config.toml
encoder_activation = "gelu"
encoder_conv_stem = true
encoder_widths = [80, 160, 320]
text_encoder_layers = 6
text_encoder_head_dim = 16
text_encoder_qk_norm = true
text_encoder_inner_norm = false
lr = 0.0039
grad_clip = 0.5
epochs = 44.7
final_lr_fraction = 0
Rows from block 5 of the image encoder of a small contrastive image-text model, named by matrix and row number. Rows with one number belong to one neuron. Each number is 128 + 24 x the weight over its row's rms, rounded and kept within 0 to 255. All counts start at 0. Numbers have three digits each.
After each neuron's rows are labels from the 100 images, of 14848, where the neuron reaches its highest value: "peak on" is the class under the peak; "strongest on" is what is common among them. Only what is clearly more common there than usual is listed. The data: larger renderings of crowded toy scenes. In brackets: how many of the 100.
# fc1: MLP up (encoder.blocks.5.mlp.fc1.weight, 640x160), inputs 0-79
# fc2: MLP down (encoder.blocks.5.mlp.fc2.weight, 160x640, transposed), outputs 0-79

fc1.620:139147125115147142130127155114119124131143161148104172146164129116126090181135109111100126116135162105137141135136155128131097097144111123077113117127088155132125130116141164146135098114117120140111081128149192167188098133128134176168130120
fc2.620:137103121112092123139109111103163129147112133107138150121091098078086115135166159151156163128145132135112148072126125120129145120125166144145153042113105170161115148173100136117176095130158131158127134112138120127139099144132189137135098137
peak on: umbrella (26)
strongest on: blue object (84); its colour: blue (52); umbrella (32)

fc1.360:105121085089183117173095163134129094149142134150147147091147100117153097089119102148105146113161118088102084139107126123109179136091145123108065129102120151120131168076138122135102110154108098180102138176076158130119122114128159111115154169
fc2.360:142112140142131087142162131129114137140100092115131169120113101166153171130154115162113165113161106074166110147163115141125130107140078151180139103114145096111131134124118130109117145146128107132135131135122144166118116128116140097132159173
peak on: flower (74)
strongest on: flower (100); largest object: flower (29)

fc1.362:128133091151137125156125105118126064123154130137130135137108094125178157142166124138109146127086118099143092102137121138163173172128112115089114138102100121126106124134083069118147134164144111136139106141158175140114125092107142170144171127
fc2.362:150130095098133145117102108125113130096127145083091147087127115153095151135146153113116133131124106090098092112118140131131123147135145195154138124133114203133102120099158129189159117118128094150127078167112102138119114152149142126148162126
peak on: snowman (41)
strongest on: blue object (99); its colour: blue (69); snowman (50); barrel (31)

fc1.23:143094134153102136117149137103125074157165139113167142177123091140115106145123117142073139148143127147069147114111105162091130116094112105128096130154106124172145163156118147141084140152144121138103115126104178131132092128073115109108141120
fc2.23:104125135120152148126114119147138112120104124079147143055114150116159075124094155147135126101152127140118100085120142133138107112156094140086147148133112145130088133173181132111156146156153137147155092111147169079098133133157177131129122137
peak on: flower (32)
strongest on: flower (67)

fc1.14:152154133129128131157122140125140108110099100111103141082135114153149115107119158109122083165126134125084123160130141143094159121133119114094126108125112153151121138171119136122093139095129081142122107141147124148112139095104137144151177142
fc2.14:112187092130147102099108080138152123160126111135160118128155123140132124106139118062094109122120149086131139122135160123123122104196103112127114068122105152123176114152091132111160131135127098092112149112097079120135099108134094166096135126
peak on: snowman (44)
strongest on: snowman (62)

fc1.433:139144135135126142166097142098138162089114146090146148138070149110142116153126122140113074119158163132131126151134106141133141125181152121104128105117081155147104113167118084120136144120159099131138100156115115115106080137121156108172130142
fc2.433:132150128107091110103117094132103145100113064128149075132161109119103156152136146123099149123171093130172138151111107065144162106160167142144144118118126120087150108139070138157154158114116103114167095150120095094143095108150108100094153124
peak on: house (68)
strongest on: house (81); largest object: house (49)

fc1.228:146120152147107126201116145100125114127108133126108131143086107143156157140123088105135126091118118147168123097129095139093134153132114123156129125102125148085132139162170115120135114116154109103141153136102124118123151127152076140139161132
fc2.228:137117117135155110145159109102148156085099144111084130093085122151151080159149095151089124111140092129087137131127151111113086103148191149135160119124155115134134133159137077112156141118134106103124172111157146152169164135135105153123123187
peak on: trophy (42)
strongest on: red object (70); trophy (64); its colour: red (38)

fc1.293:124142155149136124107146118145107107132161121103135138136153104114111089187166086097109138149167115106135172109087145128101147122099096140107156145180122127091152141185162077144168103132103114110126097152096125151120116123143105127117154082
fc2.293:129108133130115115129170122138128106113107114120095092103144123115144149143133146142051116125092131139125110147085139122111150075126185117172140117133129102152119081158123154115117149136133138129146102104120083115181090127160118112155122106
peak on: ice cream (27)
strongest on: ice cream (90); largest object: ice cream (46)

fc1.488:179117122100121126150115134193129143102079156158139133112106155136118101145123164129160130126072131146132116110115103119143150132152113117059139115116104148123102145153132085176106138127104133143103112127129114117105153137105077164100149096
fc2.488:174150107128122170092146124084147135134140103148157126148129158101154161137106136096148161141135135138124164127104092133165134101117097107130047114132103150139148165096121146092156119158167133126123107131157103104136115125121100171096100105
peak on: pine (50); tree (29)
strongest on: pine (54); tree (36); largest object: pine (35)

fc1.397:206142117167127141156124160158151105106135115138136109132085080159113181101090101072099092143120135114160118084090142110135088114117146129119135087146138136138150122103178140134126113110124156132155097125106134161102127133158143105161162136
fc2.397:069143093173157104113139104137096129141120099126097098163110158120179100147145155115176118131115147135069148148122146121161144110103099128111147120119122090112159156132106149168095130135142131107144156094138066117108117140122094121117137149
peak on: house (42)
strongest on: house (53); largest object: house (38)

fc1.278:123163153163088096149099152117127142154089141137150141135148151140144185142139124118169160119094096123125117070114143138126165119118086130150169124116143131128174154101137105132106156103120102105140083108102145104126141067159109145120129122
fc2.278:129146128128166140123157108090105113104121133146160132140115107139156114154134130141087106107085174139088120115133084080109117143117171127112144126149122087162136136087162086158117099131136135165137139139153157128153103135170106144082138138
peak on: trophy (52)
strongest on: trophy (97); largest object: trophy (42)

fc1.73:116127139138159142114104055111127099161145137125117105119101117078097094155142144081129091120144114134143143137150153186125145149129132122172148114129118124110139158113138110149111186129097119140099077122124154130165123148089161120139123158
fc2.73:126122120132113139155130169166124136101146120095179143124135128080130102166131079142121127146179103145123118120086147103174103144124107121116146100141105138129124143141087156139095109134100170115128115127137196162150109151127152130069131117
peak on: pine (48)
strongest on: pine (66); red object (63); largest object: pine (35); its colour: red (33)

fc1.74:165120093154134143097169156161107127145141151080109114132129098151143133131174125100126094154121096157137154157106129145105113093116122125108115123099085124116180154096151130129157164116081162096144107114161134154074122118138133126139109126
fc2.74:137149182126120131115122144115135150107125134155117134079120135169141129109133151131091160118115165122153135120074140162106129114109131131067122102116089139132140122103129104082136171144149151114183176133147100136114143163130105132133073133
peak on: snowman (57)
strongest on: snowman (67)

fc1.169:191130117091148159142109108116085138106145137122099113138162172125132166086129151114110145131101123140153106105126115148112152133112152149101121122095106110117137104185131103151120148126116131137138131136184113150110120086111137120105114133
fc2.169:076083093141100136148139141108099125176130086133122148152161097141152159131174167103145083154160127069111164134139141158104147134142102108137142116138157142132156143089118143147162063105150149118124099137097109119132142099138124137107149146
peak on: umbrella (39)
strongest on: umbrella (47); largest object: umbrella (27); its colour: blue (27)

fc1.277:142144115115150141145141125115149105120108130111154166100118148111101136179114114126136090148135126138148097132059121174132135131103153116114148135106134160110128113121129095189119149087116104156145145097135104136131136112126146140152160137
fc2.277:148155159112113118092160147136115093110181094122171126115095128133167135155116100117122126122104106125104148122137119171117126138050109129160150125137098109099141101128105142152128105120175126125128118130100091105167146135154163185130150146
peak on: pine (50); tree (25)
strongest on: red object (64); pine (53); tree (35); largest object: pine (35)

fc1.550:124113110110135115171159116144145100110095138125154126098147130124098121196139119134088119121182149145152095147112123128153116113138110138074124133153088164141169136182135060110114073130121112138139109156103132145112117118133142110126177136
fc2.550:167110119126111150097150130136121124147141127104152136087124118085143135182099113127146149121117168138155124159103144111154124118137150087178075115114118134136108145127103127117080143113166143114100158125166133115148146159127095118112098125
peak on: ice cream (34)
strongest on: ice cream (75); largest object: ice cream (31)

fc1.567:120131150112181129152132132149119107116099112140091098143125114135154105126155102130091129115165142111162087103164151105098166140156143133133106146138116138111130134146147088153071099125128145097125102099141137132077092130101159147121081159
fc2.567:174123134113138120119114089121113149123177123054123134157149155091131156126136129114119179159171114125173133124169110136137160085132134142115095079102135129153148087143125096154123122123137138114122119097156143162115115146125176120106102116
peak on: umbrella (31)
strongest on: green object (74); umbrella (46); its colour: green (46); count: two (41)

fc1.587:134128129131132137158127122114088132158146160115085146115147101133117161090122134117088140183156092134136179152111096119114114070136125074034111117124117163112153148122133119122145124132136112126140117159149119109152096130134127200134132138
fc2.587:107096120111109135109143092136103087166129140151144116111128125127133139118121142145105135106133082118150155121081139115137146150139149100170149107078100139134139116155137130131138115156133148122135104108112104129156111090127129124105102068
peak on: house (42)
strongest on: house (49); largest object: house (35)

fc1.503:137151102091134162196106090102117145105117142099116099121126152109107165138120103135135164098174159124131112089080103123109141124139186120113110145154103132099140151134093120149138138099123167123146141110109165111143080106102164146130128142
fc2.503:091136122141159117106140129169124120095148126158117100142126099081130160119161083099109128146133123159126121135156121091111131137151114117162118114119117118132110096103094120121133116134132134146167124121126116141103160125111090162169117142
peak on: umbrella (42)
strongest on: white object (76); umbrella (58); its colour: white (46); mushroom (33)

fc1.347:120159134147128107086116137130148111133112121129135126136148127115140142082156096129117157138140067154122147076124123115107178132122185145145107127182128144114109134121110079131128129089113083177099092113172112126121130109133155143154139127
fc2.347:083132109115104141141165160103151102092084119133115163134148148092116156115077138140169119139087106136126142135120128094125133106099140153121139119155132144118144143117116130115125130145133090160116083075155120089110133122155090139131140100
peak on: ice cream (28)
strongest on: ice cream (69)

fc1.7:095117114147124116091136169128117102152106116103108133161082136125108144126136134119142144161124087138091117095072156151113161131117136089168106140142111106118093161100132101192131134115126211175094128136116131135126140139136130164128133098
fc2.7:106155113135162082116127113146109121080148117136152152104133154153161166155165138110077167109124095083115109130148162133088121130116129161078165142143136173175106158123180072128081121128140108114089119102135166116126139099153163094115092091
peak on: boat (33)
strongest on: boat (87)

fc1.239:127136120121097144077118132149131139147144095109091149175117153145125188142141114119122114123114155157116114119167145138118118128097148131166161137135104139144090135098180118134140177106154160167115134093132155101129112111175116179127079137
fc2.239:164098079149129112138126123150122124137142085162111159128144101109148114138133090112135128116172100199113124125161136112133130160098130166123145086127150180159048167133131154166132103117094138157132166163131148118128104170151134139099113151
peak on: candle (25)
strongest on: candle (62); rocket (30); robot (30)

fc1.135:094145169089158134101097120109124155175135101125116125123141134188120119105098136122100168119137132120114143146176086137111123137161104143141137155088168129106094174150161103155095179123126155144122120130112093126132122096158096121143161143
fc2.135:140110123125125150147127142166155149134085122108121134140099166149147156117112131081115094110155131113125108127137089163135110146156117129089078136111164141136113081104128167134135128126125136107172077130148131106105094141117143114143099140
peak on: house (27)
strongest on: red object (89); its colour: red (44); house (36)

fc1.602:122164110162144135110130104122123147154167116099101117121125137105146093122150115136090171130149109156142123062160139154131113087121141172183062179130147151114126132114101105111150156118120127103149138138119140128108145104105155108083108143
fc2.602:129118075110154136112056100183113150168152153132125112133136147141114129140122123131137138116120133069147135083120161120146120137156146139124122098124147109157124149145109124109127131105138116150147142139148177147101107128121119126089156095
peak on: boat (27)
strongest on: boat (72)

fc1.320:096109131106116084126123139146156115162159096142106104173089167168130119130153108099071155104125102124111134181111106122152120162090125127187119128172106149131130167142137100155132111113091112089110099115133128157096129121144131123153120118
fc2.320:166112093137096158112151116109103115137130111137168113089157142136137160126088123148130113173128128150148120128119146108102097113148133113093145135100152152106138026160141162073120144082149111141139135141096095107158127153137164110137080163
peak on: hammer (37)
strongest on: hammer (96)

fc1.543:144161139121113121162133089103107168107082134113135104093115107139126104123136132085109077105101155147138132096109168064108115140187163145165155142143103161133146158169116142115097155176139139113135117138146140156161121172129113141162156151
fc2.543:136165140140124126136133103122102157140111176112140117138136124113090122088115150146082140069106121144112147107108130145147118134118137193112137114126124150148071142123134105103104111121144169131090182099143110131157100105134129143102122133
peak on: house (93)
strongest on: house (98); largest object: house (75)

fc1.313:070126119095132125129139106139131108099129123128069160120133094163126091101132122145111120106130136151129173156143102158141121096127127169129121101168118148115112115150126133131121078135115135123121119118115160104124171119141158087132114107
fc2.313:131107163140151139168125113117176123111129117140193090151130084154131127153117162129103115131153107088158138147094137114118126084160154159123136115132104106130093108133126143115167176135132139152107120110121142105122144135133156123136130126
peak on: hammer (38)
strongest on: hammer (58)

fc1.240:150130115157126108132157171137128146147152133120139108124133120105155103111113098119131109056136145136101129108114135093098123151129086128119140126206137191150105176129116098118074119103155116168113110144118153148125162115122125163141179141
fc2.240:113124129141139114135163104137119131124098114120110129146113138092158092103127151176124121088111110166104092139103154063091117166109184119116130134144139166151137162136127126117116141142155115158119175140102124107151091166141164123119130114
peak on: ice cream (25)
strongest on: ice cream (51)

fc1.465:114137137114139178087087153153120132117092133094141130132079122107140129138113111131103154137139123113175140120117127157147146106160144143120132158102117168142122113169171080127149103152105154111156113138146100084134096121112156104147162166
fc2.465:145147147127103138123118144131110100172136101081127098134149144118098143138119138084141127107139098094115067165140143162156121148138115142087160114103123135137134063148156088102129146170169119115159144114131106151114117121137126138125078149
peak on: barrel (86)
strongest on: barrel (100); largest object: barrel (86)

fc1.66:146138114160125120090116145141132116102127091139125142116129162134118166114120145081136166149099124187127106099154132082119138097145117136129131133087101115102123104091130113118122137130188110136133115109132114153134141100134145135090099112
fc2.66:149151133128125145131149151093124138150100095094184125110105146076104125122141098144178142147141127108109136097121151112101142125123150159126119149129150112163140095146094113137127161140121110114149100145149157145172119104138096110121111121
peak on: trophy (64)
strongest on: trophy (100); largest object: trophy (42)

fc1.158:153116137162122168157144118109145121135157140086098101130119149124106093130106154146123102118111139087130110154099141114122129104132163105140140131147128138121091170166130094184117125135139139114129164163148134130135108127099134122138090124
fc2.158:105128102116131129110181119110141146152144158170095123157157155136113135117125106114113165114100139134121115118126131131171153110136066085143134143169135115163140146117115104133126107133142125160099113120141147124118124153120146130121125134
peak on: boat (34)
strongest on: boat (53)

fc1.402:111132146123109120094122111118100126156143114119134149164157136129115145139137089139151163153145153123142101123083116167140112185128119131106105152109108143086168103068144110148125132141091109170159140121164136147131137129129128123178109143
fc2.402:090139191099151143151141114140117132119137142146107113139144121109136128141143126147094061144128152108103155164109150125163157168124119136124122147123144105126113164100143160104113172113094107120143128114090132120110151124163138135127124085
peak on: flower (31)
strongest on: flower (65); mushroom (34)

fc1.180:128115193094182145100123138169126166121169137135094150118134126148150113137148102129116177133158122124122135126126089139098137116156130114143150137095112109209130155124149150138134132134080101132122147157106141121141108110134123163105154150
fc2.180:140125106129083148114134112148095149069141121103124097117137129131115115145131102124163127174150096121093162129203156109152098144117156112131097122084120141109135142113112123127108135125122150109077118126110187148151143117120137150109148150
peak on: arch (49)
strongest on: arch (60); largest object: arch (48); table (36)

fc1.236:139126108125158121117108135089202128123147128116162153126111132169122161165142137101102105116133167143109081111100133102160104143156109140098108108097109093168163112119154097148104096106104145117102111160167109141067113108063104144129117132
fc2.236:121128104128130087117161136102157091122185121138161120118127129144120147132151123084113100121107163132138145131112121135130146114129124138128117147112123087165174108119154127180119115143136114160097107146157118151080132127062139162141127129
peak on: snowman (46)
strongest on: snowman (56); largest object: snowman (26)

fc1.613:146120127069129152145183151152137125116141116096102114100152171121120089117102167108130137120116116113112162139136127111145164147127161102108152087102114121139132138147140115124086130124149077188130120160107133107135114085126187121156110152
fc2.613:176111119134109051108130144142107128128123129137175127105137117118108089115077111156152109166142173116116124127151147131134123123122087127139113179144106116120154072110114159172079098107099124127115106132119127136108150134133134128116171125
peak on: snowman (29)
strongest on: snowman (50); largest object: snowman (27); its colour: brown (25)

fc1.154:123076142155148121124079092123084143109135135138120126144100134111139105133103089129133118107121126149134161152118120123159129173145140115133117116132110173114119132100148109086158104089145177096139143118133125069123158162171121140105119115
fc2.154:149115106068119105090138144108103129150124122141133115138129128120125061112123072138123159089181117121156140175126155193148123133132091132124160133155081131124087127145099176132121138131121139083113101132142144154165161117137159165102137136
peak on: barrel (39); pine (30)
strongest on: yellow object (71); barrel (47); pine (41); its colour: yellow (28)

fc1.57:153143176121188109122126127123111134109139100091112126144148141186103115129102120133124138113142160138115115191090099099141147165148145146157119117141135106114116127126103096118152122127111130118123089118127141080078136136108119115146114122
fc2.57:135127155110111113103175142115119164110134138137126106141102118178128085123076110134135104119127140132129075137129137173100117134129124130093146151192132105117128123115143186175135126146086150143140109089102105132156119091130099113117130122
peak on: pine (35)
strongest on: white object (58); pine (48); boat (40)

fc1.226:123125116129103090174132125129135153107117137126104127147093076140098116089103133098141107133105180141129128157124159081140116108122161107116101180158115138149105125121142111142106122107140152121103074117128159096094112141129155136160168125
fc2.226:103103099106137169087116108163098160110127141102090132101099135132155139159159168161151149093131134100090143127160118094104207135116130146170099129169154110115115163119138118129134158165124142110165129118128118103145100126127146116122110132
peak on: hammer (38)
strongest on: hammer (77)

fc1.2:115135136135173141121129155134146111132152148167105121156135091140120114122151125130103074118136163097134120112165149167100114124132127146145186128118109148109116150148161126123109138132130171113198150076082137131163162127115154148148130144
fc2.2:144109103179111098158119154105100109166108121137149140131116133152106144133102096111134152091149095120100146133105140134138143118103142141118160138167124113119136139149113125149089142149117130146111142151134169110078098151117138104151147117
peak on: candle (25)
strongest on: candle (58)

fc1.54:109140135135118109143116158106158179076138175109143170090132162126106078117088104088118119122144137137134131103140136157105114117109126142104101122111118126184118120109138094119090135142153159105106094117127129140086139122107129125121163119
fc2.54:132169147160113129087152151084141142097131139126123128121143157143158094112141133140121130098097137146137148166112139142124094103115137122112140123130093104166134108094117135144104114167154141139096168086168134131096136130162110122094100119
peak on: barrel (63)
strongest on: yellow object (72); barrel (66); largest object: barrel (49); its colour: yellow (39)

fc1.377:105122141151198140150170130102153111126158119124157093159110117143145125130154128152116112112118124120136081112129146160126142086129114118093123098111067148120106147139103130163155143083133146119121110148148117134115103117106125134181137075
fc2.377:157153121137189124117124132115132123154163150130162117092113150109150076149098132132176166177160159094131111118152135141127106107146102125121122154083109141122084087167116122129162105134106118145111146101152104105094122120127136130159121108
peak on: snowman (26)
strongest on: blue object (97); its colour: blue (45); snowman (33)

fc1.285:126137145154120101118138127116144127159114122153173184117149130158177147175135112123077138144106131124120162116149141138088168095136130153127107145119095121127132083096133074117081163124117130108147126153151130115077130106117173133168124123
fc2.285:105111124117126161144105141150141141133120119097056068129120120099098149100126096139165134086172116071133129140129094128130095141122127136117147110127146108119137177161162153134148108103103097158114157095095149147182097181122116113124134141
peak on: barrel (47)
strongest on: blue object (70); barrel (60); largest object: barrel (43); its colour: blue (41)

fc1.563:101146170103187139161116131120119120091155156123107158144090181139104138142118116124120113109138123130135128104096126112099107148175129123131119097110117131129092164142098118116131129142132122076112120108156142118127140132124122095151089134
fc2.563:108121126077092130113122127112120159139097152145099099112151133158098105157132129118108127120140153149177108130168146170150095123149145129077179120116097121147149129142161165157113150147146106131111123095141105140137122144107118123136094123
peak on: pine (30)
strongest on: white object (71); pine (35)

fc1.600:119162153091138117131136115124156100099071139148124145134145176113114102101130118095135126149094116144119122105107100161158147137095164123093118148146143155097158113169154115120151107111127086153107135149170113129163142137123119115140152085
fc2.600:106144126111075123108150127120114098095138140141152097154129164138162130146134123143176114107162105155128115105134117139124134135107135128167102137098091163137113114089107161118137110151130100127123142115109112089119109107127128127091103180
peak on: ice cream (29)
strongest on: ice cream (64); tree (41); largest object: tree (30); largest object: ice cream (29)

fc1.177:103127146132125123123114154131161139153160127134113166099194141107119142107189124128112118157143110119129089068109131119126101111117141087095096115124115159102110144091129129149141149148132139099122123139128130132142143122136130143145141145
fc2.177:125096136128079139145164151144102087156119107146149104182119108120134150159108128101129135072171138110103174112105142137092114149104157152173123132121147122120137169144134134132103114171133125209138130144139144108112129142130136120136126165
peak on: flower (57)
strongest on: flower (99)

fc1.212:101132147083119145079091128111080090120194137142077129153131138127128094118124188088112132136123124139151141116160139136140131110128133148186106135116102171171129153142121126114127135127107139133092127103169121115162156124122164118143122125
fc2.212:104139108062147138123080133160107122142123142142164120134124113115109093108094111097129106119158112165103140132155141146145184115123110116099121102138146189159123122118140130107165138159035151132109152112132128147087141150139143124103116124
peak on: pine (33)
strongest on: yellow object (62); pine (48); candle (30)

fc1.89:125137080167108162157144111138157120107143133110079101106116108148187122147108113140108174119160145153123161143151106190153142101158113114150153075147133158117137106151131134109091121119102092148123118164106132094145157114096137078124129129
fc2.89:137130152137153135123095100099139094088141152117125169155140093105120114140135109074115175124148110089134141135129122112108106129136157166120099180109140110131111128147131124133180103122156132165105110147084111082114108121156143144119091171
peak on: hammer (47)
strongest on: hammer (92)

fc1.207:099110140114172124126158166106123150106151159139129145178142068166129125137143120155117126096159144113126144087149137116182164094134138138153136142151119148149122108102143116120107086101095113134097145117186125091140136127119095120108102088
fc2.207:131116135156111114173137150100110116092128135130149094149064097119101125138169085126117146123141101144144129165112105122169127150154153117161115098156112156139117136123156133125132134133122139118147117087129138114077093080160143127141115116
peak on: flower (69)
strongest on: flower (99); largest object: flower (29)

fc1.220:118128114144108111136128142143132101140128206134125149124101136117130128129113117101116124129165124119154140094134124124121092144151140134150161114138146104105164159094150106109096109119104122092130084096113126087159159141151139127102132137
fc2.220:198140135151118117126103125132194107103130178109124100081141100176144139130106100124149130137149142161115086137117117124103086110110127114113141095149120140130166110070164131159128139137119117109161139163102137120144110135106100122113144120
peak on: arch (54)
strongest on: arch (65); largest object: arch (44)

fc1.174:122143094146115178128168168114125141111102134104100125097135090120151114074130131124069101138129100151170113119130112144109150120149164112133082140142134151135154124122150111140143202140118090139154112131135133102143115125140125157148129139
fc2.174:129125125103159135144133115129084182104156098086091148120137099120143186109123145150140132117119135152127125161123101072110131146106131152121110148099107148147164127112098108154123105141158119148102114162099095153158155101133108100145148148
peak on: house (27); hammer (25)
strongest on: hammer (52); house (34)

fc1.91:138069129133166188119144162129151077163110145083094140109144128105133139133136110124139114118117100101127132135093110110112133126122095086141168166131085143148114146168162122129144116142110124158084099129124123110113132137099084134132145145
fc2.91:114131147135128128088113137126081121092147141070159145139171113089115139126110132143125156135138135124131156109108103150141179160118125088128132143167167108123082165153150152138168107146113133188121142158097085126133140136118090147153160133
peak on: barrel (34)
strongest on: pink object (59); barrel (51); bottle (47); largest object: barrel (42)

fc1.189:142091101151101106110119151122117143159135099130108121102112173112149136117178108130138160124160102140136120077121122141186171110148113144163125147131129174144150114145154106133145128086131116123122119110150117123125189152135129119098155110
fc2.189:135107112120151132139096150101053100133137140140132131112103120127159127127087131192102123148143117136117108136146086139125144167144157145117146087138108178153121117101139107141147114149145127129149109128171144142133106130159127136119105122
peak on: trophy (27)
strongest on: trophy (55); ice cream (51)

fc1.125:094123144148177119206123164153138136125183129136122114124176055062111125129107134124140116105158153133082109140112116101139147088149140131066126134120100156107119150136122128180112138138187128096158123132114106152179118124122158126131141118
fc2.125:144113151126176156101132116171091130123119112128167108150138151119172187146128077143092143111157067122109132134151153168116133125138126125165135106128128133125103122130093161178095133124063158164123107111130136126108168126150104146133131133
peak on: flower (66)
strongest on: flower (100)

fc1.250:134149170120118183108142158135126170166147121126120113153109153151148130170137136120145123096161119101141108083135086161189076103141139133177112129130126126122115148123151135136138140111135065136117122139101118139148149161104107154145106132
fc2.250:132107101108106152151125125185100147082136138137086096154133127115133143130107129124138155139164137140160148161166097165128129146138106094099133162095092135093139128177114142156125116126091121141144109059107147139126121096188143129138121149
peak on: candle (39)
strongest on: candle (57); boat (43)

fc1.71:129105101114127147136159159129098086143166142111083164096156150118112141141091129119124139102130114158179121128147090193110102106141086098160120117092112129099167153133153100144140135127068113128102144138096112116178157156131135092132109118
fc2.71:138058133103147124128105149149095088126106103131121096115099161140119160107105150156138116121125105108108124129135137137147150139115089145089133146127141145132113147147120138121104129120092150091150139130064124113136174125185098127157161177
peak on: arch (42)
strongest on: red object (83); arch (52); its colour: red (39); largest object: arch (34)